config.toml
grayscale = true
encoder_inner_norm = false
encoder_num_experts = 32
encoder_expert_mlp_ratio = 0.25
encoder_experts_per_token = 1
lr = 0.024
ema_decay = 0.995
Rows from block 7 of the encoder of a small image denoising autoencoder, named by matrix and row number. Rows with one number within an expert belong to one neuron, the router's apart. Each number is 500 + 25 x the weight over its row's rms, rounded and kept within 0 to 999. All counts start at 0. Numbers have three digits each.
Before each expert's rows are labels from the 100 images, of 14976, where the router gives the expert most weight on average: "responds to" is what is common among them. Only what is clearly more common there than usual is listed. The data: small renderings of single solids in any pose.
# router: router (encoder.blocks.7.mlp.router.weight, 32x192, trained with AdamW), inputs 96-191
# up: expert up (encoder.blocks.7.mlp.up, 32x48x192), inputs 96-191
# down: expert down (encoder.blocks.7.mlp.down, 32x192x48, transposed), outputs 96-191

# expert 28
responds to: white
router.28:507508471506538485492529508473481477496505508467452512495501506504489523505503502507500517462542479562495511517490512482535509502459502525497533464478500516475438503501479489466491445497496497526479490501500455557534421539481475495512491511491488478538525475529528496490512490484467533465
up.0:492494530479507490491469487491519499506495485518493515496506507499490502514465508516511455521536495486473525495482509532514453511498513504548491493493502525501519496521552503477502510477510462486506466551549493484509471514492521495527510504524494503506510507519487475535567490514525501529
down.0:443486512503472502510460487504487495480497501481488504497526508465479524502534517526450479471546511509557572486469519499475450508485488474510479497439467494510549497478513471464448523478489508456519501501583457494513491520495512538555477478501522487525485528503500478527480480552437519493
up.1:483508495506519490502463505512498500547502493501490498512502533480476490530515461491473484503525486448492500495500491522473519502528509457531539533495490533524477501500550534501484480495496422476503495529539490560451461534491508536506482485516500466530518511505572502522521485508528497508
down.1:490502471474488496524498483502483517471475518519483513469470486487503567491475485451477525467515536518472512526533503517473501491535465449468496498512525509476509492465494478521515467472520489474493475477452509498506515488521515530520530526516506545523519511480520453490484509532513523506
up.2:518474510499503476533479502476508533506525491432525507473510522507479450520500481525485541492522473519515473458517500506466483485516504496495520506486504513464529478476549499481500525505475473488499523539487498499490509537467499488544518489505513482512513533485527525462480505522524500495
down.2:467510543505508461539496485519485513494488504462492516505515496479494494488538510452494478474507523503485521480489519522504470531495507463522466504491484503472520509550512479507501496491475536484510518507443481543512478552497478498525510459499465484528481566475486488507509469546506521507
up.3:487477508524502493468472523487511505493529510507450487537486495498541504502479502531489504471527503501509529487451497525532436549496546494493488494460471513558512507488495487499515470483548518517476497519552455522481497475490493502512503524507513487527477518496505508534482505490478473442
down.3:503525525488512493481468530494506513506559473533491484467511506511472533503469481501469498507467525490474526531488500504505499519521511528532502472503472495512457516480496545511516494555536497566480455538509503490438523477514562514468510508525504480513554480514515494518516529473514459519
up.4:500442513510464533492534479500471520483539492469491495517482505504490489468511436576528489514544474500499507516470533510476430521531488500505518539486467510492520492525529513491541505470510471504500528551484443512512486557499487511526529490485515500541497497519508501493517511494498512501
down.4:485487447470503479528483499487483536493466502517506486504494461481454485482491489446522440498538479458473540473571495522489483467503487526522507517491492495473514507490559477441502508507517509474519544564435476521488499453471502531483500498545476496487489497502495469499476493509476520500
up.5:449537499445483542507504512517483500494506520526505465504461516535481523467505496500509469510525486519527516512501543518481447509516495447503476496525515497464531521527537538516485480460517479491506487518500492511506461488483462529459519508462513496504497496500520492526492474486498518511
down.5:495518436509469480494485469519504523476459491527531464479492468482524506484495474493498474516558501505510499512541542517495497536515478533523500550479505501522471451544565460465474501502531489532476526546466517511497496508499495493482485507533485484467473520511472520437484463497461461515
up.6:481474475481489526501489496495493503471491502506526472506495506487493505474471486509513494496550491482511490509501489495469502504510521419501498545514506513490495485515541472480521479479603475514494513542510515501496473525477506497510504493510521477464497482509582485511511488513485505541
down.6:538477497507494553506486517484510503510485485478545465477523520499465487541486492482500518522481503484484457488498511479492493497521565427558527473503496505543474510488499539505507525495514459518482514493500533503495542506511520500529490480512526482471509538517493499535438520480560528485
up.7:500451459514508536532514502506515507499512510453499523475461471497482498500510446511493498495505501470498497529526533538471499523501479500468495532537516516498452485460576524513533512522479484495484539507455522486472510513477503534494480500516503456480491494518475536522490485464512468506
down.7:519487521519478473445534523543489512538466490492494497509499548476542484467512517446505488516497482478506504515464470513504510507502485518493496475519501491488470521547473488526555524502529524501501517523545506516512462484527511477426514494498487547522470492466518492474478492467492487557
up.8:498481548490487486483451523514546440482531491496471478477502539472499511538514505540492502504504507512519469527453507542535500470526491460516501547484481503500514497465552505451503532496478450465495502488520489497500552486524537487502466499494531538501445512528483526537494493501512473498
down.8:497497503476483499502510517512551495463464486498486496501501518508548549479496481490530513539489477525471498510478492515562510455525520457472506499533493444523552527524508492527494494494445527501472492449482498472428490499523506481537503476483540501471505491520501503498522554491519483525
up.9:511505514491533430509475479485509541517478490492501484479519545515481488503501516496494474538523517533486498483467456510473500490503533435542481501493512537506515488508525506452547491478524509535482542519498473501484505482495509493518491484500473516510517534493544517503524487493511483504
down.9:525523482502490467507513532511453498479502547484517489536479553511482531492544485527474505474521502509521487488554488518493504474484470508480463481512482495505499478493539492493468470520497520498467526520458502478506487477507495539507464497510498522482513487473505505479509520523486505518
up.10:454508496456535482545503504489470490464509459544488500492490503515446521476507491511502442525507491471488534491507481484509497502520498509479472504494485498493540512476506516458514477487494532467528516575524432510498514504503484481503578490482487524515474535494510488518494524502497514453
down.10:508516474459510494525460499490506487467494466525521470483487481523468515525459515510492502500560505469482488469523509457524493477490528468482500511494500507503520477459561545464440470491521495541498499552505527496498546478522487469530517542478509514435516497460464513495493526520494516473
up.11:475490493498535469523490483473511479472526505475502528469510482491493476483482527524482490483509511466486511489487516486508537485523498492499538492476498500503533507471545503472475489526561530493513523551521478482467500498494507487558489470504510468532477477509530523535496496526484505450
down.11:501540491463485553498533459557466509524467516480556468467509480486494488513563480482499471507497505570503519498512522558521434497484502459502489545518485514506482487527501496476498522520545450490504509500491505494485496514505526522487466494521471527507534504517472524484510478482523508532
up.12:480491499528476497515470523496485487491496461538477488539513516460538478482459505481495484507536464500571514497490496505497485504505466487505498494470466511521515472509553513499518503491505542518506499563505461505483471497501500504532484500495537489545481488491496509513464525500500489501
down.12:525468490540507539485478524472500527483479535484491525527495490483545464499501533474498500472546483443478440492497531464488510446478491522484501493498477470510479516517567495518501506507515506518481507536500517507487482523516471546481448482477523509501464518476495532490481469469492481531
up.13:513481504508519484528519492466519516492509508454470478475517514480473479489510494517513478480548506486481508465482490501487497511500522436547545548508502516509511488526519494478495522493559488482506522522496478520508519519478532506486487511514502495524475530528553496503507518509533547510
down.13:480482518513530521509489499509465481497471473480528529495516530484522485487491507504513493490515481440510489482485503485526450478489474497455486500474464529526510514502494517484505532513463522486522506527498494506493510536554528477479517512519524566536556517453504505484521530480499472487
up.14:518465490514503537505520481493493441494514487440541479502468484506488481512536468528523484483501500568459486468503502523482531492505504470505523530510494504525503502485543519494449539486494483513496529504531495547497530502474514470510512505527498490422538487520522527507507516470518551521
down.14:503523481505494509503476485479526525529511572500510484496493475497516465526531530480489472495508513512539510532488487510498494501479463494490488486484559525492474462514520472510492511504521508484481524483521539523516493475484467540521426508480491476469479487510510461523505478506451480499
up.15:522493497510499574516507520487497509517492512469529484477498511490457542463505504545525484535547529531506498550473492536476500514470531454505487527507502514484480494493538508471497529487559503514518499521552524487508520520503492483491488525507483506486491539536502486492478490528507473480
down.15:497494490504486563495471527529485553478451484505491479516510507485504518502458442543494513514496468530559513528471494530477479490507567509474510465480508492490464468476500478484504501505441481491500471509504463519512511520493486519509483469515508453505478481500479517493488507482523462554
up.16:516496477497455519488538527494476511501490515475449484528495519454507516520493489481475500547520484479484480509492490538488517494492538469521510536534515492502482510494561526469522511494535446512474521509472505519539506464476514548475497488517502437517521478532498500488475472531470510497
down.16:456529497483498506497442486518508515480490498515516485486493494504505536506509466506476502569536497520446542487462502519517513531508507529535542517473518508436503508511528510485477489496537476519513478512514477511460450514506538508494482484510495501505520544456550493448509464558480495537
up.17:536514498518502533488438501489495511458509503480508487496500525541476498490497505551532481518535551479505473506476482489488531495499542498490490474523535513485500498476556508475488507491499500491494518543491487552462523506501530493524485502478504471462482538505541503505481512470529465512
down.17:493494525503492480451535516527518474503530481488462471480474556507542478485464486555536530495483491463515518492494468507517487488502535465459478555535499493523472503516489542544545479503544519513516510514513510475486528482493483439503524493478480534472492486479508494510488524495527494465
up.18:475483508514536579514442520507510557507500481478488474483499502501492509519492500479516483491536503466529478514464499469514528487506532543538511518527495501487485494516517475487525517497556502530495502531500478490492507532477521496530497469526508501497459515516538470527513522546505464524
down.18:512482519498502464497530471507495522511529524473526520475530464484504484552515461498489508462507501512466481480486482494494499466486541470493532478510526485512487526485481506508500510515553515507524489476532516489507518490498504540491509487465457503527530486511508447552526482525515523491
up.19:496507529486501539476461482517491495504506513511484482462503458496484486509492516502509527518507490532495501499487486461485502491483513449533486469484524529476501524504511511504516456499521468493500505548587515505497501534512534470523498481524490537518533509502540497524498490511496507517
down.19:495515504476482557510527498516492488475486504497492502507522516485451535445519507531461528461486515500507492479502540449483492483510520491516504471477514439528520505496521519500471510475524479471472492456512481474522521479475456512502491497462487457471493455519475546540475498479526540514
up.20:498500500508486531479522520514544509549479492482503517509509490474461480542467468523469485470555490494503528491469506513502562470476508450536542498460512525494480495539523506476496536505577502485514523520493494536491511492492519503495514480502498488519459540509465544531485500477531481509
down.20:533493509514481476480503506515547432506509508536491516499488480455530502506478519487531510475506481491506463522488476501519526494517497511485490471508551475494479539523494478487482483551398539509492483526469532478504474455532470499496577508482507473504453488472488480513467475459543487485
up.21:518470507495518483529492500506540496535517522496501477466515486495493538482454487529503486541555501475544513477482448508478455491483530528495503528471494515496497493487533469472467492511515505505528477540520476514506521526495542479522482513470476477484554513494495437488529504526480553494
down.21:464539469460479555490473492492489537496510461545472478548488491516460496500466523509526521499507499516513490497491484506456490496480498505481519478474513504471518590514494529498462528480502510464519503487465470505529484440487521470495505550500509486466498462488478561533505490509475481502

# expert 8
responds to: black
router.8:477482491492497511509487469478475535537498476461513507482484518529473498503468468519475479550546478485513469470521454448493457442496480482470480516508497525468557480522503445481467503495537466489494508508486498492487471515450498522486520488518539515510499520500494530470475474494493492502
up.0:501530533491529516471480470513515528491486510492512485465483491507490529526533509519508503480561526497468513508461503518534514467484516478514528495475561488501516464495512475458479459495532475497511483516474491503516485519519500479528492493490477488479544532498506491489546504528511534474
down.0:503460502490509500546487512488513464512477511478517501475524523492522466504510497500506520465497477495519514480495510543496483463489518464553504500480482511494496483502559474511507524527524478496522535509464505509474526562483545520506456522529494495516518513521470537451480513490546547514
up.1:536486516506502498479514501498509527521496531489531502492512507495494532519460506511482535484553522490477490522485482529503477487479503493521527488493529516504489496492523521501513503497531499504486550527524539510491483511514554488489471500505479498462538526502530512492508509527486499520
down.1:496506536460510536505495484502485507567499484490518484513493498519499476507500558516473471506511507517529513534469510513528526538445492474487486486481451504523474503546498505500462508531486529491536487538526509513521475465507525490504477462484496488500488472511483463538500495487456474489
up.2:479553507473489525515490476524479499492506474538505480475477460496466525530521510514478543528495533514525512516474533489486462485493544502485513505500520497517499504461492511492453499520526465517479470481512482480517508480493496504556488506505481484462481507532494521533517493533460518465
down.2:475505538527532546533465534467497476508495494474523528520505519510485497518480513517477502479487525453516495498509546496496465478483523444459551476495511530530523473467530489515527512464485510467478514494475488514462503514502509516527472504480526492505530536504488496518481533503533506513
up.3:516521470484510525559456488485518481520527487495528453485523486496476521525509511520487457513562505471477503505478502475504492505509495496485550527515521543537452497515519489465498516511554492474473506501546484514486501507457463482486507523510513476505469544529523525533508484524479468494
down.3:472487495479473470434488519481464520489503476510490476520506516501531516505515483529467497468483522494527530527452457492519544480509498506525506522459512514512511525474484472474502474488497487492512521486434551531498509508511486526544503541519513511489524459496506514510530507532479532499
up.4:511554512480492489544514475504514504490479511486501483475478515493508515515516496470456538495508508514440504507533474516535543531491530505476472514523494539476464512516534487508533478496573465474464525528561532479448488474524495518488464533485495475542490512479508490515506503479507492531
down.4:513442560511523509475529512519478479497516516479523538490508554513505495482492516487491478522487475478511491480460523473480468469501492444502508486512511530488529493483432524514525540514547492502514477466524498490501495518547479505450506516516477489505544479490460517502525508521509532508
up.5:479463518507530529491503532503520503540527491468508506434489523491520482489515489536528507501531470483525502514504531520491446507520524449521535475491495529482514496511526498482483499507495505502497506517569493510487505484496503524519512493490511463472528498534531502506508495530526547504
down.5:495510511486498456502500496508529545475505523494505509502467451503487524525525498496522495479509539529446528512528472541511501485486487450509541484502515481507474490484518525522504521509553527461497526482496514500471495513474538496501473526511516526477454530505529457457525486530507455505
up.6:520504540483485453447505522523507487486486527486481457508522510492498534497476503507522520503531507524475464452481523500508471487494542505495525493482509506502490503498536529490445478471463465530509498509505480521506528496508520515486484516486481468476536501510511525474512506539501539527
down.6:460463491499471476525494500535518454473498502497486478496495510523496535474502476529494481482515502513455533499482511503436527498495488522527486535498502454459551443489569444531524474495523483491464493543543491479508487546474483496447469477538497482476468498533537505517502493492487518507
up.7:514554522502497506481511492498499540507473483492546503482518507525466508518494519497497494530512528505459459467485519469468542474474529508500548485483489536506503509505531471494476490494490482562499518534547500532504479529489530514522517502490472505504526538490505522520468494524490494524
down.7:467496498492522520546476499487503568487471493473522515441505489485481510500445472471470466481513537455418511483541535525512502511501492538520479529512499454468540535493544497475498514492474527500491494519448477469477489508532541534478465467542472513492517507493538511498508514520497514538
up.8:521471469481536494488509508531528573508495487493449480481524505490459469508441495497531470475511504494491507499521524513501528481514546527537524520490528534519532490471521514492505540499525496500450506514539492507501488535469536517480495498505446472477536518493552502493472497482513510546
down.8:502496509506473514485521545471470546468522491462501528508503518470488548443507482429484542538508504532505511492531492501474506503507496485492463521558510504528474490475509554496530508469490497488458458463519473475487515481478459455495544491479535560524498521535495507499486516526542507526
up.9:489530505484497480533463503492494526497502505518506490504515490479484504539520477530462523497521497495472511496451513488532472497498535515480525491492540507495498474499520459496498474487557474494501517528523466543491492492503477511515467482463480476508514512502520507549501497567508479494
down.9:503478574532499484467515523498485493453521528516497528485501545476503522482467504443456547514507495471519492523492495459462486513510502479480529518511532498479505585474532544498487515488447452474468488501500516472480509524504511558479474476473519471519516487509519483482497519492533485502
up.10:500463509468486557475500543517470519527496520437512467496517489479473518512482535559510496491530505506548503481454500501496512425487478474465503487480475529510500507452525533508458499510520486508508543513519502504486497510504515510483502506477507500491515519533499468528524516529476522506
down.10:482528472487497488518501509480496513531483508525486501486500484487501434539463500498488472517481471513505484513518522479509514541485492541494450494473518495469517497523500446501501480475492471492506489489510482507545520495483452533494518496501487472479498508529509475505500473508527501482
up.11:477526492446487510518493495506491467484505528528501480494471507563475522492482535481511486520518518493515508516466540513486501492505499437496483529498520482461537499501557495535500455521482514506489531559488517475487476495489460498472521510485490483478486491498510528493489493501472460527
down.11:548473503536461503444528512500534503528519465481501485527533512489549471503525510538479510484489508498476487448533484500524531472479491490494483489507482503530480508515461533512536538504462567527490517469533472520512487481505514487494495543537475517472454469523497537492487534471503561496
up.12:514495503479446504518504524499516534505536496480512466550495514491511503479501506521500463512516503493491507491519457506486524516479501539482478528488466503499486511513548514478516519474531492522498534547519489537522497497478504474514482487489523530480471477508508458507490522500455510503
down.12:449481489491575525518483473463462490474485504506514552485478511496475470456454522513476475457490521474510524479510528470508500470528470497469472481510488511497549494486520513467496481486512550474527524558531491487489511497527475529510516473486492528516486508498506495518510504526495477480
up.13:519487523479484521493487497504498526539537513468528509484510510537499487533481492560483539511507488505493526514464519493536486494473512499480522484470505514503505465489540494491518507501525449515487529554518486508510502518487536512495499489473505489491475479523511485452482483468522518475
down.13:525486439538505540501511497484493440524474522479497529535512480488506492493521488498448496469513493497510505533542487526495482525512459492509461506495476479535506507531501432488501522522502505478502517490503491530520509476523537511500490499536507526538531500490413510469499504485475478459
up.14:502506533482486482500509523502509531511477499505527504496495487507497516480516480558512469505537506506470481518496552497480496470504478423543526459475525524523508494513517498484518553489540476463472487528462514496516475492504533473525467503522505470519506495501493484476507522478521544445
down.14:505476491494535583540506463480516498492505477459527492511505472477520523450477487495517474515490533554560529503511502513464484484478463492514523514492555546503453531471515516495501518484439505502485517510519492512473490524498528503508471540538491485524534516479514487453471496471475500498
up.15:519480541487519539503503487501510527507532488471457471483496528489508502513505490527503530483536526478509476482465506498445527498531569512549517508483524512450509466479527489505468505478550499487538485497531504517481485510473466510514532474488493508505522523508495490486540480503489514517
down.15:473490478530485469502539491529509472522487500478493516491531504525486533505532464474504472496522479499515489521516503481515515491483519462487517457472456480499479560474482523508531508531522501511504508517502552512495503479515505517471496505502462494517474470451494481507468496515514525506
up.16:521484534514492565500479487511499535479516496454513497484495496516528516538445519529479520505520526457500477528469499533496525501502519518493540473459498527528500499486518502489496526482515561519472506536515456530504480502481524498541478512532506518487472504498537516525496498513434478495
down.16:462519470507505528515472482483479500496496524477488496466471461530462496502450509477483490516511547480512536486490559464441496500525495526514522509491502458525558512503517476477493473483492527466497494518461480515538469519523484533516521467487488517508500517486533483535521457539510535539
up.17:506469498534512563450459503511504512508492486463505514484493518526488490526498478553497517482558497458440508501459481528490533528503480484486524515469492525479538465473527477530518472515455485485524509560505497520488497511475523444528502497507495457509464539491488478561477497471522458514
down.17:540454482509478464493493517469529455480499494469474519506505527484468499506509487508504513516538529489486471503522543446485485472544500511456506522523510517503495475490551509478487501498524491481463501520522488507481493525454474515500455502474532443524485511541497446513522496488478520530
up.18:566491498476503494486461502482526539486530500482469468477502532509481474505505536482530484523507519501444511484465497495488519476522508469500506563491518506527469508473471488491499512530539467477531508535492496494494514508440497527501506534502476472521478553524507504487504513526496500495
down.18:470487495498509542515519488520488511494520535461505523504491526536488477479495514476469540424512531502472490523458510487473485461497471483508494495515507478525513506498503468549509508533557551507493519522553502476494507528504442451501487488485483519464489493475551527463511466537460493441
up.19:527505510517509543536517512512509497508496509441481506482510484503458538523484484490485552520545507501514506449460517535473500449512529482503507509506499519467505522446575496486475534507558502532457495510532505509504500477479485494514448488511488494442479541508509499516488512518498484465
down.19:505468462501512480493516491511519519508512517490534499458503534508502459426482497506464510494492495525458494433503538500459517465492500469486515455521498480525531469476477481476520477536494455523523501501496499489528507514498487515509519517527487452466504529525533545523494510513554497509
up.20:524528551493516513481520488496509485535487498493506480491511487490472513485483468511465505472535468472493510509463477492480531498461515542482513550524524536456486504486529520522495508502491482494534535502542466501471495497499501494519503486486509506496517515498496459524556524501526490510
down.20:497499495519469474480505505486482508467498518487467489523512554518530475475490513514526510527529464506477500483474526499504491524503512464485492495505484509479461481495499525515514499496541473485522487497519463481517462535486501523483524509461525486517511519523496457445528508498492440555
up.21:555536528492462506458493522487530517512512508482490475486513521504465509522488477547541513501538484510530499479436484517483563480490494459497491462466504538478511544538520509506492524509469472442495519477520470522491491520468540475508543495501493468502510523505494525491508505450540529492
down.21:499466540485503487492509470498514497532503475484482536494471512556522515511491488494568512448538482492462484501477472511477506464474511500475496487502535557485547453429504520485495466471529491471503514484539455477520523500488502472521505495479518522481513493499481459457499524538533511478

# expert 20
responds to: white
router.20:497463506470464499463498502522502503460476495502544515518516511448476451454447504489489493466545466486491529475527484437471483481516466488464472514467486498540480506473495454450511491516511509501511507511507498516486463541490514479503490514507517449496483459496524471498501518468507511486
up.0:516501491518494496503489505477505503491521540450523472481502521533470491514519485540462495513509531514501516487450455496460510469503552561506502489509500505484493465478519466497491509491557486483527513502529479505501505505481535498505506481520492545477505507518521524493506481507527532477
down.0:461482509485504535494512465481508516511541505463478516490538453497485468466484548514457482485483520518522500460472500471542454460519499538498524487485506467516551537507506487530486547498457539519513511500528524477495514490484487505491504496467536513510455450523453532492518482506507512470
up.1:478475461480489500521524483496499516488509506494480478529497506505512459481522496529532449515476470520512534488484511505521463489518483536521492548506501491485514472502508456504553504486509526492480541503538471535521490521464461517491482495509528541489497476551525506485472516502465493511
down.1:485516492497517503496481460509497504491487505508511527490494477483492510487525489479494509479582479475520546503513485521506510516500479479489481503492507494457513480491602468436460497505525471471529514563487487486476469493491513523508488471514514468538528528475461491476527444532488497514
up.2:484468490509514550463479493481513516534491510473526529470490506517479529499493524515501448520514517526472496495476490530475499510495516457510525482471471520499479493517539512486442495490488484523550501533474499515483501486495518486501495479512495465488481548509543558482529490496509489541
down.2:498506501499513470469498520494526488500540507532489533518495524454496472450467537501488473500448489511477499502479465508511477526479514518523482486483498484515502522516457524546514536524469524534526516475466539463469520505521495493483492539467511508482504462512474480478533536467541476511
up.3:514541505498502507493501482498549522486504473466493454502483495491489515544488482577509532509513497548513485478468508514495569504530488509523536532479512511487515532473516460490482490487525501484498502533501468512481463528444518492502506497515507434473497526514538501498511515504482512533
down.3:498485486488523513483493477477448492511482518508495529488466495486515524527520509463494497502462507523495492514465513460540514446484505510507481441534460479492506512449529508495452478511477472519562487512497518471486522460498490535523525504476500529509529510543527472535489497550529487502
up.4:532504495500498488524500507491479532501522502479490487455501517478466491500479503506447543495519505509542529480476519514472471472506517472504500516504492536520526457472531481456520512520536439553507500529495518487516495528512532509527505465474484455515513517533502501519539491511529480482
down.4:489505522539483487501516535522465510487455500513516484504507498443544520519520462443489530513493467488494499491545480526498508520529503481496537442476520495525479472513489487504501544441525557551491470502514474540522499477507503510507509446523483448512531510474480498488453502510490509528
up.5:510479508528505503504520481469499503512480499440483478498484531530512496509548466537519534494515520510435467510461472508499498511520489449512553547515495541479497515487511488520501491497502473495517514519523494558500475506465525501519501513519503472528510533519531481513492512519503517538
down.5:484535500495523491479480484488477528494491495522513512507479486536500505510523527507556492449511485477551492527482491528559481506494484490501529481521543486512504497534482482458504496498536485500513489465506499494490489513533486463507488472521478544468478537487555490477518506535475507466
up.6:486495508485492511474548524517508491518516504455503566490509505528464549480474489526462490524513522468506520491501484497469515497508486503470497490484501498493543496410530538508544460489487523492502518530484469441517527495476472461506527484500485506541509524511476503511509492478533518453
down.6:490527486529475519464474522492461534496479510535484504535471496488512517463501470472532498513513445490534528552500476521515472509512461490479474468509527470477471477515512506499519482480514496533488511516513490524475440466495493524496463469485505463504501474517495466485511503500501444536
up.7:483514451483504481524514468484501527496495502494494488462462501520460494521475460464523459481507490498563508525487458530503505486531444559486497514523509508461513496446541479466471459514541471506523536517532539485462510498488536473521490479511491544473499485492501493471523493500454527496
down.7:508488504532513469490499529502508515516500481502515516515504495489469533470477478563473472515504510470525544510543484501496496478481534512436502485499484500500475511493518583505510497516502517526488480512547507491474508467509522479536498486518498559502526521489487493553515538453497478462
up.8:501468455494551464514497477479519487490547490478515544493498475514473463466487503520533487490465487500513510490525476496489487495520473555495503553516452480485504501468547521496519500505488531463494540537516472490497498484454483471528513465521534530502484505534476516506536510477489483461
down.8:510515524463511521513468487507503500511537456499522520520532490501467506515484532516469526479555506481523506477488481491520533526479490457460495474454491490478522555510518530446475528485483495489517494522489498496506471470514538509512515471479518491514508506438468497563513486535505516476
up.9:511490518504494531500486522481535501480505485485477516519511512513481520561509518542507538518510515469469480518430451516493523547514506461528533510503470545511499506505493466521474506500481509461498472522504498512463526459485530463525477460534519515507463549538518464498511523481504489515
down.9:492512496489481524493495518477538479472527461517499490499503513505531513512514500504519551448509502492488497476538496456500498507498511517511480519483429440511537479533479481513473506528527517517494478487472498487496492493504484484526555504499527472497498504450474559498467530483491489514
up.10:492528537520514502504511446518520463517465474483476495502471502535498501539498489523537561495497517502523479540437537504536483482504513398481558509502516493493490532461531499475502490482517536513490498539527486517506483559478509491507510518536491467476488520505496513487525488512459451554
down.10:483544523482524508517508492508499503528507515535506494489521437508496510478500505550526486464449494525471481471522487478512466477504520508504526531560476508479498527528466508526496483490543523495512456477529504485504509494498522466511482539458468524508481464494477494521488494497527514471
up.11:506494468521532491511487519492536522508482503450488483488486518494485480523499502508514514503510482498486463502433518499499513484539516487508470482514450512486520487459539508530498494484500500526502497530546505487472484504468484483533533500540495481538494518488514513494493501514528470497
down.11:492470488502546533507485512498500484509476469533558506492475481489488502495509493501543461535510476505444501509533538463513447470535474490522512442513488491528531493508509530479459504479474489518473460493497507464470498521506512504497543506491519489500552479499507520486529503511547529514
up.12:550500499511470534532494510511522475512519531463505477521512505501481512502470481537520513546499509495497450477485535488462504517513507502533534516486507511475500490507546537493529506478533446499453498526492485514504473534459513512529480491503522489526508459522504515536488484516533496540
down.12:480492511488507518499472500490529531525472505492486534444522515495504485469477511518495471502475531459414536509500469515483481464528500504507486494510526534471517475519452490494509485540501508471533477531519478514493463482564505512484537478535449484535483523464475461487478478511497484484
up.13:508477502468478514512514469526494501447495506504492473472498524510524510528456498529496509544515526491493511503476499520459505519510461528541475520489513538473462505496508534476488487472574495493487492548464484518488488511486493529502502489495493470515518493505506477504507514549473474513
down.13:517478520543499484486473502521540512478527497531491534521468460515472480484473526480448478491482473509513484494483473507533499541494538495488507430497525530447485487488516521483537510508486506513521520541509511500500513487470469527488506506498483489452499486510485540482504542500523436480
up.14:477507517505474493436528533535513508539523516497474528517517529498523524467496517499483487505517500474511539517492510530496465517467506511486495509503497485506514476512523499488538505497470510491480520506506448490521482469500480523511470498507507455492527505517497515501484499503465491467
down.14:499486482481516487485464504465522517479516518520506501509431519518514479474518515495550524464499487536533514532477500478525477519509429484465493521485516502476521471514497486517491491493531521499516512488484545495497488467492471488493472504493519516482492489483459479531536540491485480548
up.15:492536510511507451516476509487506497488539482504483482509481480486496489472517476534499527498515489539487515532495470520545505541506448511507521539478500519506516519518500516478479517492485502506494462511472463557504481503492536457561477483508529460510487500507502490510483525526484485457
down.15:478471480485503523531530472505448473492521489479502524491486524501507500468512482500486537522503462471533486491511529511502478479525526408502495476548481495487513507465543488486489510504515478489511522530476479472457512510497497558512515495464497468517508494506457546523471484460557513513
up.16:498442520484495520509468524487511554492502517500490533466513546489481500497508463512460487484535480513520533515478487528531501519508501463515522535499483502509549485466530517503458486502531499449510496517533485494507519488437508507527476490467477480470466549472527490510529457504446556563
down.16:512517500523494492488460489528518462529531469500505498499499495511507504502456507540510477505515435545495482491471531473529489527510507438500489530460473485560486496489506514474485480503463493479489482516539529502522488467480530503495515511465542532513516472522503529537488492509524513487
up.17:494474473493517473529490471468482515483503494514480498542498534529474483495490552527532500489552476499485524493482492507475486464491481512496490485484501525493489493476529466481508492472530506485522563556470491528531522491480471531511510507497525522474488512508525511483474507536470524487
down.17:491498453536527502502491496479511465474517494509447541492491512461519473463502490530508480499505447479512498528564502510510470536516481490496476563569480511490539502510526486449493494494516530459530509503527494465461497539491505504529469464522506479515506529527485491499547478476499501491
up.18:523498510499462588479513492518514464530446527502482476521496467477486487511472475518518537534534512467502509534480514522483514485501559451493487489498486491490464470492554488489476487491473499486509501529509494507524495468477504499520482471533492460505492491505492467511517484527508495511
down.18:483519513492494482533494490479537501488501505507469492476513494531487477544504539442474527542499526489465491502503512463497518482512530508493503473472532477464531534471501459487454467507514471476513515523529472528543514488470470511518513488453476525475469520486462486540492491526478527463
up.19:442462515499508505492522484509503496523525497466457499522486493512493544527486506515495514488511519533500484468508460539486578492470505463513510507478481529466466478483541508519466513469556520445523471512455509533483496501489486461534503505524506500509523508531533512509484488552497511506
down.19:464486466505502500504488496476547526487495479536432497502477506457512494571457500508499519479484511453504517507525510512446501525509511530531517555518476434500517493498507499529531466534487512501528504529516487473499491498476482495474514486505487543504449479515555496503503477510479467499
up.20:512513489520497491501475486511503545527487485506566505511500475537501560525524503545486477531531521542470482494479470452519527491475512493489510463480491515468480533433524489512469494522442480504494496539516490520500502534495499461541492483491504515435507527523536495504496523517470520496
down.20:515490471523504463505503515477483455542487459478481493493522520536458481447474494511457508470474526499536507497493492488519521497461503468519474531526476504513532482451528485491544497505480483518496506520486467476508513504475509511529491520482481509478493480519530514607499518457541533521
up.21:506501509512497526523488477511495492501500505493515486503497497516477512509517502508489507535522497462488482518492506508505524472519464468498501479514498540514466491502563500493522506506517449498537487527529521542485507484516516481522468496488495490484523507526549499561475491496532547490
down.21:470532463507486545496478510521536526524454475510512485503516492420469507529507494500476505517528466515517552504438490499517536530517471466537491503468519545508511500527539470480472503496471482446515509520514493492477444510523482485508494475488528467540477549470488449488527469500510491570